config.toml
model = "image classifier"
translate = 0.12
cutout = 0.4
arch = "vit"
activation = "swiglu"
mlp_ratio = 4
head_dim = 32
layers = 8
positions = "learned"
loss = "cross_entropy"
muon_scale = "match_rms_adamw"
lr = 0.0052
steps = 19900
batch_size = 384
lr_schedule = "constant"
Rows from block 4 of a small image classifier, named by matrix and row number. Rows with one number belong to one neuron. Each number is 50 + 12 x the weight over its row's rms, rounded and kept within 0 to 99. All counts start at 0.
After each neuron's rows are labels from the 100 images, of 14848, where the neuron reaches its largest size: "responds to" is what is common among them; "patch colour" is the nearest of a few named colours to the mean colour under the peak. Only what is clearly more common there than usual is listed. The data: histories of elementary cellular automata, time running down.
# gate: MLP gate (model.blocks.4.mlp.gate.weight, 768x192), inputs 0-63
# fc1: MLP up (model.blocks.4.mlp.fc1.weight, 768x192), inputs 0-63
# fc2: MLP down (model.blocks.4.mlp.fc2.weight, 192x768, transposed), outputs 0-63

gate.559:69 56 72 35 37 56 40 30 43 49 49 64 50 30 66 27 45 51 47 35 37 47 45 62 39 60 63 33 49 41 45 34 55 54 52 41 54 36 48 27 14 38 36 39 40 45 49 47 56 57 51 37 64 62 48 68 54 42 61 40 51 40 48 57
fc1.559:43 40 47 46 44 27 68 72 68 43 49 63 38 76 42 60 52 49 38 48 62 58 42 33 43 45 41 70 60 57 63 60 49 45 39 52 53 62 50 63 75 81 83 30 67 55 54 52 46 54 47 56 28 49 47 23 34 70 33 53 58 47 51 51
fc2.559:70 69 39 53 61 57 30 43 50 52 55 46 62 59 71 32 61 68 66 66 28 52 41 46 84 63 52 39 38 57 51 41 55 45 48 67 51 40 47 56 32 45 23 64 60 47 50 59 64 48 27 43 72 45 50 39 63 63 29 46 48 54 43 39
responds to: large cells
patch colour: black

gate.680:57 37 38 44 61 51 46 48 59 51 52 50 44 59 57 78 27 42 52 63 56 32 51 71 48 53 45 45 50 28 64 39 52 68 36 36 68 64 45 66 60 64 42 42 51 62 51 73 51 63 34 64 42 41 33 56 43 30 38 26 41 46 40 47
fc1.680:51 33 37 46 55 59 49 47 58 52 50 55 32 60 68 63 33 56 45 55 58 44 64 64 37 48 51 52 46 20 70 31 56 64 44 31 65 51 63 60 63 71 39 48 43 48 53 64 53 52 36 70 42 41 25 64 50 23 26 31 40 58 37 39
fc2.680:40 52 57 58 52 65 44 46 54 70 53 42 45 36 60 53 51 62 19 59 30 45 43 51 56 39 61 16 50 52 63 63 45 58 52 41 68 46 55 43 63 50 67 47 68 39 50 34 68 31 68 67 64 62 61 60 82 64 66 45 57 48 57 53
responds to: 100 turns on; large cells
patch colour: black

gate.90:64 47 39 64 76 54 66 50 31 38 73 48 19 67 52 53 60 60 60 47 41 65 55 62 70 45 28 21 63 57 75 57 64 49 53 51 55 42 64 62 45 53 36 45 55 73 53 35 49 75 47 58 73 56 59 39 48 62 59 56 47 58 55 48
fc1.90:29 55 69 64 42 58 43 59 60 68 39 47 58 41 36 54 42 50 52 60 58 44 49 38 37 26 51 57 33 29 33 30 31 72 56 41 50 42 52 50 48 39 55 46 33 33 36 44 46 26 39 53 28 61 48 59 43 39 53 43 55 49 38 56
fc2.90:48 47 54 47 58 70 41 43 58 41 52 51 69 47 46 49 53 59 46 41 58 52 47 54 40 38 55 47 39 47 33 47 51 29 46 39 41 39 55 42 50 45 26 60 38 52 44 59 53 36 50 59 32 39 48 48 44 54 39 68 33 54 62 39
responds to: large cells
patch colour: black

gate.688:43 37 52 49 49 33 43 61 58 56 45 55 52 48 50 40 67 43 24 57 71 58 47 44 41 25 32 31 42 33 58 32 43 15 54 33 40 41 56 53 50 50 65 41 48 35 25 52 47 36 40 83 50 56 42 57 43 50 31 49 29 63 60 44
fc1.688:51 59 48 57 51 50 51 50 32 49 55 50 50 38 44 63 34 31 48 56 52 63 40 53 29 20 70 64 49 37 57 47 39 29 56 58 43 48 51 42 56 19 56 38 65 54 38 36 31 55 52 46 35 82 47 51 69 56 08 49 49 25 58 49
fc2.688:39 40 44 39 29 76 44 36 51 68 49 37 50 66 43 55 52 55 45 55 67 37 57 38 26 75 59 54 68 71 52 51 46 46 52 48 50 37 64 35 55 36 55 74 77 71 63 50 50 50 59 32 41 60 51 31 46 44 57 44 50 83 56 37
responds to: large cells; 100 turns on
patch colour: black

gate.215:71 35 53 62 43 22 64 45 61 41 42 53 47 45 50 68 47 64 63 46 49 39 40 62 33 76 57 30 61 27 31 33 36 52 57 41 39 35 40 46 56 39 56 68 59 59 45 71 61 35 36 65 44 45 52 38 51 50 62 58 59 43 37 48
fc1.215:60 52 56 44 57 47 44 39 71 36 37 58 43 29 58 72 45 49 54 56 38 72 53 47 39 59 55 55 53 40 33 34 48 60 65 37 39 57 49 29 43 55 67 79 44 51 39 65 67 45 28 63 36 46 45 45 49 55 60 44 53 29 37 32
fc2.215:43 57 36 58 60 53 35 46 69 66 47 62 45 36 45 56 46 36 15 41 47 53 51 36 51 56 44 69 44 52 47 58 49 80 53 67 70 50 71 47 63 46 39 49 58 44 38 32 33 47 51 62 50 53 53 56 54 23 67 55 48 66 33 59
responds to: 101 turns on; 111 turns on
patch colour: white

gate.590:53 13 45 45 62 44 49 46 27 49 39 59 59 33 57 49 58 55 48 43 77 58 46 76 26 48 45 59 65 53 36 64 38 52 46 61 65 57 34 49 77 40 33 58 39 57 73 53 55 36 78 44 51 48 39 64 72 59 69 34 54 71 64 50
fc1.590:53 43 28 31 51 60 51 52 55 55 39 55 80 60 51 61 37 56 39 46 57 45 51 42 45 48 47 34 34 51 31 42 58 42 38 49 45 53 81 54 48 50 74 46 50 49 43 48 62 54 48 42 50 62 62 52 51 12 39 74 64 42 43 56
fc2.590:35 68 66 54 62 43 59 53 32 48 41 59 52 40 59 45 52 64 40 72 62 51 58 67 41 55 36 52 55 55 46 43 29 44 55 45 47 72 43 61 38 29 43 44 52 76 70 48 46 41 52 45 30 41 33 48 43 63 55 64 50 55 41 40
responds to: 001 turns on; large cells
patch colour: black

gate.111:50 45 64 36 67 71 72 52 26 50 44 60 24 47 59 52 65 48 65 31 50 36 60 60 44 53 46 68 42 42 38 62 42 42 66 64 40 49 44 53 54 38 59 38 33 51 38 49 65 19 30 82 20 58 41 48 50 55 42 46 50 56 54 49
fc1.111:38 53 42 45 42 37 51 54 55 51 51 56 42 60 37 49 40 35 43 53 37 53 46 24 39 53 53 33 67 49 45 63 60 65 56 39 57 58 43 45 40 61 43 78 57 44 44 38 41 76 66 19 61 49 57 36 54 38 76 63 45 46 52 42
fc2.111:50 37 37 53 34 48 55 72 60 54 45 59 55 34 74 54 38 41 70 56 55 53 50 66 47 57 47 41 42 73 32 56 44 43 44 51 38 60 45 53 55 37 29 67 39 47 19 61 55 66 33 68 55 44 75 58 57 51 51 45 45 35 52 53
responds to: 010 turns on; 110 turns on
patch colour: black

gate.72:36 56 41 44 53 85 52 68 32 49 54 72 62 59 52 52 66 36 72 69 56 45 48 35 54 47 50 63 57 49 35 61 60 29 43 46 53 72 24 35 63 64 33 53 46 60 59 52 19 47 50 59 37 53 68 80 32 41 30 44 46 44 47 41
fc1.72:78 54 50 61 34 39 62 39 68 50 57 36 43 36 59 64 38 60 38 35 39 46 60 64 65 41 57 34 51 56 67 45 46 38 53 53 53 18 44 55 35 52 49 39 37 54 36 56 86 52 49 41 52 43 38 43 80 68 51 57 51 47 45 69
fc2.72:59 56 62 40 51 50 43 73 56 58 66 51 64 67 78 47 65 39 41 49 50 47 31 33 45 45 54 70 69 22 64 46 33 68 52 68 27 46 62 48 47 58 23 58 42 39 39 44 44 30 59 45 66 58 60 81 37 53 50 28 66 36 38 46
responds to: 100 turns on
patch colour: black

gate.122:46 79 59 32 31 46 66 57 35 50 48 67 59 48 57 40 45 65 34 54 48 37 39 48 34 34 49 50 54 45 25 43 52 64 62 56 43 51 60 51 52 42 76 71 53 78 61 57 68 45 48 51 51 44 49 53 47 37 48 47 69 35 45 62
fc1.122:45 38 36 34 53 37 69 49 61 58 39 44 35 60 25 49 64 42 53 69 61 65 50 42 50 48 67 51 47 50 37 42 43 49 37 40 18 35 64 59 68 40 29 46 33 55 58 52 61 56 72 44 62 42 61 33 50 48 52 35 51 75 55 40
fc2.122:53 57 49 65 37 65 47 47 52 56 57 41 45 54 55 51 71 53 43 66 49 49 74 27 82 40 43 66 54 32 51 54 62 23 60 53 39 68 65 62 52 28 34 39 47 71 66 66 52 46 50 45 41 49 38 47 52 42 31 70 64 53 66 53
responds to: large cells; 001 turns on
patch colour: black

gate.109:44 45 54 62 37 37 41 45 59 32 49 57 55 42 43 36 62 44 45 42 18 64 38 51 51 39 54 44 59 63 37 45 27 30 48 48 53 61 31 49 58 38 63 63 41 48 51 64 61 51 46 46 54 68 50 44 50 60 66 33 37 57 44 62
fc1.109:50 47 74 64 37 54 59 54 45 39 59 58 53 36 44 34 51 39 57 61 27 52 24 38 53 38 55 53 58 58 29 46 41 45 56 33 59 63 35 54 65 44 48 73 55 55 36 54 57 43 56 72 61 58 65 36 69 48 55 52 38 56 35 61
fc2.109:51 51 40 64 47 62 69 47 49 73 55 41 32 50 31 49 67 65 44 37 65 52 71 29 34 57 28 41 58 50 46 48 32 64 39 49 60 50 53 57 66 65 46 33 48 56 68 62 49 56 51 45 34 50 61 54 40 53 47 56 51 56 65 48
responds to: 101 turns on; 110 turns on; 001 turns on
patch colour: white

gate.285:50 52 47 44 57 48 46 64 65 54 50 43 36 47 68 55 41 44 33 57 37 51 65 62 46 58 46 54 52 63 47 51 56 55 54 64 38 50 61 63 63 65 59 45 55 61 49 43 51 51 44 65 41 56 51 51 57 64 57 58 55 38 60 55
fc1.285:63 55 67 41 32 53 53 47 38 29 32 56 53 40 38 44 60 60 59 54 48 29 50 57 51 52 58 56 45 63 64 56 38 71 57 60 56 68 37 48 52 39 51 71 41 32 70 50 49 45 74 36 55 44 56 43 52 45 38 41 23 47 55 48
fc2.285:41 45 62 71 34 55 42 68 54 35 63 57 51 51 42 18 40 68 72 47 46 58 52 34 38 43 53 39 58 66 39 31 43 67 68 60 40 56 81 33 62 66 58 40 26 53 50 71 41 36 70 70 35 54 59 31 52 47 40 59 50 38 60 39
responds to: 010 turns on; 111 turns on
patch colour: black

gate.121:46 55 62 56 42 70 43 42 67 49 64 46 58 55 38 51 67 32 59 38 36 52 62 59 69 56 58 65 48 45 26 46 42 54 35 43 35 43 48 26 55 58 39 29 57 57 36 50 52 47 65 38 35 44 51 53 67 47 57 66 63 44 62 59
fc1.121:38 58 43 32 38 67 35 48 57 55 60 44 62 61 41 59 65 53 56 52 53 35 63 54 58 54 66 46 58 60 28 44 58 45 46 57 31 45 71 39 61 44 35 22 58 48 50 60 69 65 42 48 48 48 52 58 57 61 36 47 49 44 53 69
fc2.121:42 29 49 45 43 43 57 61 51 48 37 63 50 18 72 31 47 34 66 68 65 44 42 49 54 62 64 62 47 56 53 57 47 60 58 15 83 20 44 47 39 39 58 52 59 31 37 49 46 29 48 55 54 43 58 51 53 56 50 46 63 53 43 18
responds to: 100 turns on; large cells
patch colour: black

gate.267:70 42 48 48 62 51 40 40 52 31 52 45 71 49 65 41 55 62 69 42 43 71 55 45 48 40 42 66 56 33 46 51 48 34 40 58 35 41 26 36 60 69 29 52 48 55 54 48 74 57 56 38 39 57 56 52 57 44 47 55 31 51 62 45
fc1.267:44 39 63 53 31 43 40 64 60 75 57 55 45 56 39 48 38 52 39 49 55 42 50 78 42 65 49 59 35 55 51 32 45 42 40 63 46 63 38 50 46 68 39 53 57 63 79 61 52 39 31 33 52 44 45 50 53 68 42 57 58 56 55 61
fc2.267:43 48 55 66 58 49 47 49 54 49 67 46 36 68 34 45 40 40 50 55 55 34 58 53 49 25 55 34 74 57 67 59 46 69 56 66 62 74 47 32 47 16 56 54 37 52 46 51 47 46 45 67 54 38 45 43 61 19 37 53 38 36 59 50
responds to: 010 turns on; 011 turns on; large cells
patch colour: black

gate.624:30 63 39 53 45 56 50 53 44 75 45 44 46 50 71 56 43 53 26 54 60 65 64 54 48 47 49 37 49 26 33 23 46 55 56 40 75 44 34 68 56 47 79 46 63 59 55 56 42 60 21 51 58 25 25 54 46 65 71 30 50 44 48 35
fc1.624:52 59 44 48 63 50 62 18 43 66 48 47 48 65 64 42 56 38 38 61 50 63 51 57 64 48 59 41 57 36 31 33 38 56 45 57 80 37 50 60 56 48 57 65 52 58 37 62 49 72 35 45 50 24 47 52 48 62 57 31 46 57 38 57
fc2.624:57 45 41 33 50 39 24 40 71 48 46 55 55 40 58 50 43 55 46 44 69 57 57 68 36 52 50 55 44 63 58 68 48 68 43 65 42 71 35 51 71 37 65 40 18 53 44 64 51 51 18 50 49 45 49 49 62 55 45 64 32 23 68 48
responds to: 100 turns on
patch colour: black

gate.13:55 52 56 45 70 57 58 57 35 51 33 64 35 50 44 44 32 35 52 20 37 44 46 63 64 53 55 46 38 60 63 57 57 47 41 30 53 49 58 46 62 51 44 65 45 68 57 59 53 28 40 65 60 78 54 41 37 53 51 38 62 64 69 44
fc1.13:51 50 44 34 61 44 37 37 34 59 60 37 49 54 53 38 43 50 42 25 56 58 52 54 47 48 21 56 42 39 40 71 68 33 54 55 45 45 81 56 57 50 51 33 30 50 51 51 48 61 42 68 46 41 62 40 58 43 59 33 45 63 44 62
fc2.13:57 40 64 66 42 47 35 51 63 53 35 50 59 39 26 48 43 76 54 45 40 67 55 60 40 51 60 52 66 26 42 55 50 39 43 34 49 38 66 45 66 44 50 41 58 56 46 49 57 50 39 55 45 52 40 48 40 64 68 50 56 50 54 35
responds to: large cells
patch colour: black

gate.241:65 49 51 21 41 50 55 53 47 42 50 49 53 36 30 78 53 57 55 47 15 53 30 83 49 40 43 51 42 61 56 58 21 66 51 35 58 47 50 53 36 58 59 46 67 50 34 49 66 44 46 66 55 46 39 69 56 33 53 62 42 48 49 48
fc1.241:37 41 55 64 58 50 38 62 45 53 63 49 72 35 47 70 42 39 30 37 67 45 72 37 34 56 61 55 55 59 34 74 35 44 68 70 44 74 35 76 60 48 31 58 50 48 49 51 50 49 52 27 48 59 55 50 26 53 23 62 67 34 40 32
fc2.241:47 39 37 47 36 56 49 70 49 47 55 60 71 37 42 47 62 51 53 18 58 56 54 57 36 58 54 64 31 43 50 47 28 46 47 52 44 57 49 54 58 57 55 47 48 64 52 43 60 45 54 42 44 44 61 61 76 49 53 41 55 46 23 72
responds to: 100 turns on; large cells
patch colour: black

gate.306:58 38 52 43 51 48 41 50 53 56 51 30 60 83 38 78 65 50 83 59 66 67 35 34 60 43 58 57 67 23 45 43 49 64 61 62 53 30 41 49 72 53 57 54 46 59 42 62 48 62 45 34 32 36 66 42 65 29 47 56 51 63 19 59
fc1.306:68 48 38 54 49 74 85 56 28 51 33 55 51 24 58 38 31 51 27 32 62 48 52 55 52 34 50 36 44 37 61 39 65 40 34 35 57 45 60 58 47 58 49 59 55 49 34 60 38 46 62 70 72 59 28 63 50 46 51 70 58 55 52 47
fc2.306:61 55 64 40 48 43 70 30 49 53 42 42 64 34 61 43 40 51 56 38 26 43 42 57 46 51 40 41 38 45 74 51 39 48 29 57 49 54 63 35 55 47 53 67 27 40 35 34 59 55 53 54 56 42 25 36 81 49 58 59 58 46 52 60
responds to: 011 turns on; 111 turns on; 110 turns on
patch colour: black

gate.472:70 25 62 29 40 39 54 48 20 60 58 51 51 58 26 85 45 45 37 52 51 35 47 30 50 55 37 44 32 21 53 50 24 49 43 47 71 37 68 42 66 61 54 49 47 36 48 41 51 66 55 62 60 49 42 63 53 75 51 59 28 46 60 62
fc1.472:56 66 41 39 43 49 45 59 60 42 61 68 46 37 60 60 65 50 41 24 58 48 54 45 61 59 69 68 59 61 60 50 42 42 64 43 22 70 51 39 50 51 52 50 59 35 58 49 60 57 42 40 80 61 51 51 47 69 55 57 53 54 23 44
fc2.472:42 38 36 60 56 68 60 67 39 66 35 71 36 41 55 53 53 36 76 59 39 61 42 62 43 53 74 41 44 59 43 44 46 41 36 37 55 41 67 53 68 49 17 43 48 62 52 57 42 33 49 34 35 50 41 83 32 45 61 43 50 57 62 33
responds to: 100 turns on; large cells
patch colour: black

gate.475:44 58 63 40 68 38 60 62 33 64 38 54 47 63 52 43 42 54 52 35 51 54 46 42 63 43 53 56 51 49 34 53 41 62 53 25 40 51 39 49 40 33 44 40 33 50 44 45 52 53 35 34 39 48 43 36 59 49 50 48 78 52 49 44
fc1.475:45 53 50 60 67 42 56 46 34 73 39 49 51 49 49 41 44 49 54 49 53 57 27 44 61 44 52 58 56 55 46 55 46 62 56 28 43 61 53 58 39 47 43 42 35 56 41 45 56 47 29 35 44 52 56 56 58 40 55 43 85 58 47 54
fc2.475:36 53 39 46 36 46 52 56 40 21 41 39 44 43 36 56 55 59 51 60 75 75 59 53 45 48 39 47 54 66 36 57 52 42 57 53 40 05 41 68 68 57 60 55 65 53 49 52 37 34 42 57 60 61 43 26 81 21 66 54 54 38 49 39
responds to: 001 turns on; large cells
patch colour: black

gate.14:66 36 58 23 62 52 32 65 47 60 42 51 67 46 57 57 39 68 58 64 42 59 40 51 46 61 58 59 52 56 43 45 55 63 43 54 59 45 52 50 52 61 61 50 60 74 39 45 55 50 48 54 57 58 77 63 50 61 58 60 40 50 46 44
fc1.14:50 41 58 46 60 45 48 43 45 37 61 40 64 60 45 53 52 53 50 43 60 63 60 67 45 62 62 50 51 62 32 41 52 39 31 48 48 44 46 54 53 51 59 43 56 57 37 43 51 78 49 45 54 60 53 39 35 19 59 54 48 66 49 40
fc2.14:75 54 71 71 52 54 62 42 55 26 54 63 66 51 52 42 55 46 57 31 58 74 28 40 44 48 66 41 75 37 46 76 60 37 62 55 52 56 38 44 44 40 53 32 56 37 59 28 68 50 55 35 40 43 59 46 48 65 46 20 58 70 38 35
responds to: 010 turns on
patch colour: black

gate.439:59 44 29 49 74 30 37 49 44 60 64 31 58 66 54 49 70 64 61 64 48 44 44 41 45 58 57 47 45 47 61 59 54 35 61 64 60 23 47 43 63 37 42 38 63 48 58 38 42 68 79 57 59 49 49 35 60 37 48 64 69 43 38 78
fc1.439:34 48 74 59 16 68 60 54 52 46 37 74 49 35 33 45 41 47 41 45 58 52 62 62 48 50 58 53 49 56 44 42 41 64 50 42 36 70 54 64 40 57 45 60 26 51 47 59 63 37 39 36 33 47 42 67 28 47 43 34 35 45 58 37
fc2.439:40 55 57 23 50 58 51 49 62 56 52 46 81 47 58 34 44 61 46 60 55 53 68 77 21 68 82 57 55 33 72 64 28 37 51 47 56 70 50 51 37 50 29 54 52 63 54 26 48 59 36 47 61 43 55 59 43 32 49 59 67 31 49 52
responds to: 011 turns on; 110 turns on; 111 turns on
patch colour: white

gate.262:51 43 34 47 59 36 66 50 45 39 69 27 83 61 33 54 57 47 39 63 64 58 38 47 64 54 52 57 64 52 55 65 57 38 36 43 56 31 69 52 47 63 55 47 54 80 40 42 64 68 60 46 75 60 59 66 43 74 78 56 24 48 61 56
fc1.262:41 42 60 53 41 47 30 49 63 59 21 39 48 43 60 45 48 44 62 43 30 26 54 44 51 48 47 59 35 53 63 32 37 51 60 62 49 53 35 43 49 46 56 40 66 39 56 66 38 36 52 50 42 37 25 35 47 44 34 41 43 39 30 54
fc2.262:46 25 55 68 38 66 26 71 51 34 36 51 39 29 37 72 70 45 55 67 71 54 44 60 46 67 48 60 46 52 55 38 54 38 49 67 42 67 37 37 41 47 59 42 45 59 52 39 43 26 54 50 65 59 47 55 50 49 46 43 51 53 32 61
responds to: 010 turns on
patch colour: black

gate.441:54 48 42 45 63 43 52 63 50 42 62 55 55 62 49 50 53 50 31 52 56 45 63 23 56 41 52 60 60 42 64 60 58 49 44 43 29 43 78 58 49 58 46 46 43 50 61 72 51 71 50 61 46 47 85 45 33 58 56 55 58 57 62 38
fc1.441:32 60 65 52 68 42 38 47 43 65 39 59 52 30 44 55 46 33 39 63 46 40 47 42 64 48 64 49 45 64 58 53 51 63 45 23 32 36 50 52 71 60 57 44 69 33 46 40 44 51 36 76 68 52 53 52 55 46 62 56 37 59 47 53
fc2.441:36 37 56 70 28 54 42 26 51 47 67 56 41 49 48 54 50 47 65 61 51 34 70 45 54 79 61 51 36 57 40 27 40 56 32 54 27 42 53 74 56 48 40 33 66 27 36 22 55 32 66 41 41 56 62 69 77 42 37 60 47 41 51 53
responds to: 010 turns on
patch colour: black

gate.217:69 70 38 40 53 40 63 54 42 37 60 59 70 62 49 39 56 54 39 55 31 53 50 42 64 46 36 52 54 63 30 41 57 51 34 54 58 19 51 58 60 45 44 66 50 61 61 55 57 46 50 69 35 75 62 57 59 42 55 45 46 30 63 34
fc1.217:21 67 47 58 43 57 56 48 39 35 40 67 58 50 40 53 61 56 64 39 50 53 45 58 47 64 46 67 69 42 63 74 38 41 60 52 57 49 44 49 45 49 42 33 49 58 55 31 84 34 56 45 35 68 64 72 58 54 62 21 51 53 43 51
fc2.217:62 41 71 48 39 61 48 75 36 50 54 50 41 46 48 59 40 57 59 78 65 40 57 54 74 46 52 48 55 26 32 49 52 40 44 39 80 31 25 87 21 54 45 28 49 58 64 70 44 49 45 41 42 22 62 62 45 47 53 32 41 54 45 36
responds to: 100 turns on
patch colour: black

gate.618:60 51 59 35 54 50 55 69 29 51 73 65 55 37 63 88 45 41 56 45 61 59 65 38 51 72 56 52 61 28 62 50 53 47 47 38 42 56 53 48 44 99 34 63 62 32 59 38 55 64 30 51 46 36 64 35 74 62 52 54 46 30 43 35
fc1.618:41 39 57 67 24 38 49 32 63 67 66 37 43 38 49 26 34 61 52 52 51 32 56 71 36 34 64 48 66 44 42 45 51 66 71 57 44 35 52 57 54 30 59 47 62 22 62 48 34 67 49 43 36 63 44 40 46 54 60 51 33 46 94 50
fc2.618:60 56 33 67 63 40 45 64 61 46 66 33 49 55 44 41 47 58 41 62 43 54 30 57 51 69 62 57 55 58 56 73 44 58 79 55 44 45 55 76 60 34 62 51 68 45 33 30 59 28 78 74 31 43 50 68 39 60 50 47 42 51 54 60
responds to: 001 turns on
patch colour: black

gate.367:57 54 46 66 54 59 33 52 87 43 40 49 47 38 46 60 62 34 52 48 70 57 47 24 47 48 49 31 54 52 61 44 43 64 58 40 68 47 60 68 45 36 55 75 70 47 35 47 56 59 55 58 35 52 39 27 57 65 43 54 32 40 64 61
fc1.367:45 63 48 62 63 63 35 56 55 46 48 50 57 53 30 58 77 37 54 40 39 58 24 37 34 52 55 66 50 51 44 44 26 58 39 41 63 61 50 61 59 64 49 46 46 16 35 60 62 40 68 54 36 56 26 46 67 48 41 64 35 51 67 63
fc2.367:54 46 46 46 60 48 39 63 40 44 41 34 39 66 27 46 48 56 38 43 46 50 48 46 42 34 50 61 37 53 69 52 46 38 70 42 56 52 53 54 46 36 36 40 58 47 38 48 54 50 31 52 43 53 52 31 53 73 37 67 47 48 40 30
responds to: 001 turns on; large cells
patch colour: black

gate.587:49 37 46 44 37 63 51 30 76 29 48 46 31 45 31 50 63 69 58 67 61 47 55 43 46 85 48 74 43 46 41 47 47 36 52 37 51 52 56 48 57 45 39 56 54 55 60 54 48 53 47 49 59 75 32 63 66 56 35 60 37 53 67 58
fc1.587:67 60 36 48 54 70 60 40 76 44 51 46 27 60 43 60 54 65 43 63 76 54 71 60 53 74 72 46 44 59 49 56 41 48 55 53 61 71 46 30 60 59 60 43 53 34 50 54 32 58 47 52 40 54 53 61 81 45 38 52 39 47 62 71
fc2.587:60 55 59 47 56 34 33 41 20 39 43 34 46 25 51 55 37 44 42 53 56 56 81 56 53 37 62 62 40 55 36 49 47 85 68 49 47 49 59 37 47 41 57 63 45 51 50 44 27 51 42 70 29 56 43 64 72 53 48 51 47 41 67 47
responds to: 001 turns on; large cells; sparse start
patch colour: black

gate.213:32 42 62 52 47 41 52 46 41 39 17 46 19 46 41 49 52 38 64 43 58 35 46 49 62 49 38 28 52 49 44 49 66 52 61 52 35 50 47 38 60 31 51 31 44 48 69 33 30 51 53 66 55 44 65 68 33 43 67 35 40 87 36 45
fc1.213:12 60 34 62 45 58 58 45 56 42 41 41 50 65 74 37 65 49 59 52 29 45 53 42 34 51 63 47 42 51 64 40 47 64 64 42 60 66 64 66 58 71 45 35 58 50 36 22 46 40 44 52 39 58 44 54 30 54 45 51 44 44 67 43
fc2.213:59 57 67 49 46 32 37 49 44 59 63 53 38 51 60 36 64 27 41 33 41 72 40 67 44 58 26 32 48 56 40 49 57 67 61 47 56 45 72 30 54 58 40 57 64 31 59 24 61 48 62 62 57 59 34 59 58 72 46 58 52 69 44 50
responds to: 011 turns on; 110 turns on; 111 turns on
patch colour: white

gate.126:52 46 55 74 29 36 50 66 50 52 62 59 43 36 56 39 42 46 43 55 39 59 52 68 79 58 45 55 26 43 54 34 55 40 36 41 68 58 55 58 57 47 63 42 71 49 45 59 71 32 58 62 56 26 48 40 49 39 40 83 49 30 43 62
fc1.126:60 60 53 54 41 46 42 71 49 36 49 59 34 43 55 38 45 27 64 64 48 63 52 57 57 43 47 56 53 60 56 40 61 28 20 30 65 35 62 61 38 33 25 36 62 60 44 78 50 55 30 47 28 56 37 57 58 49 30 62 37 41 58 54
fc2.126:63 46 37 54 49 52 62 60 33 50 69 32 42 48 36 49 53 77 57 52 58 52 55 52 44 41 58 27 43 43 34 49 58 52 55 66 42 54 61 55 74 72 28 45 27 45 58 55 28 35 25 70 60 41 45 58 66 60 55 47 57 79 49 49
responds to: large cells
patch colour: black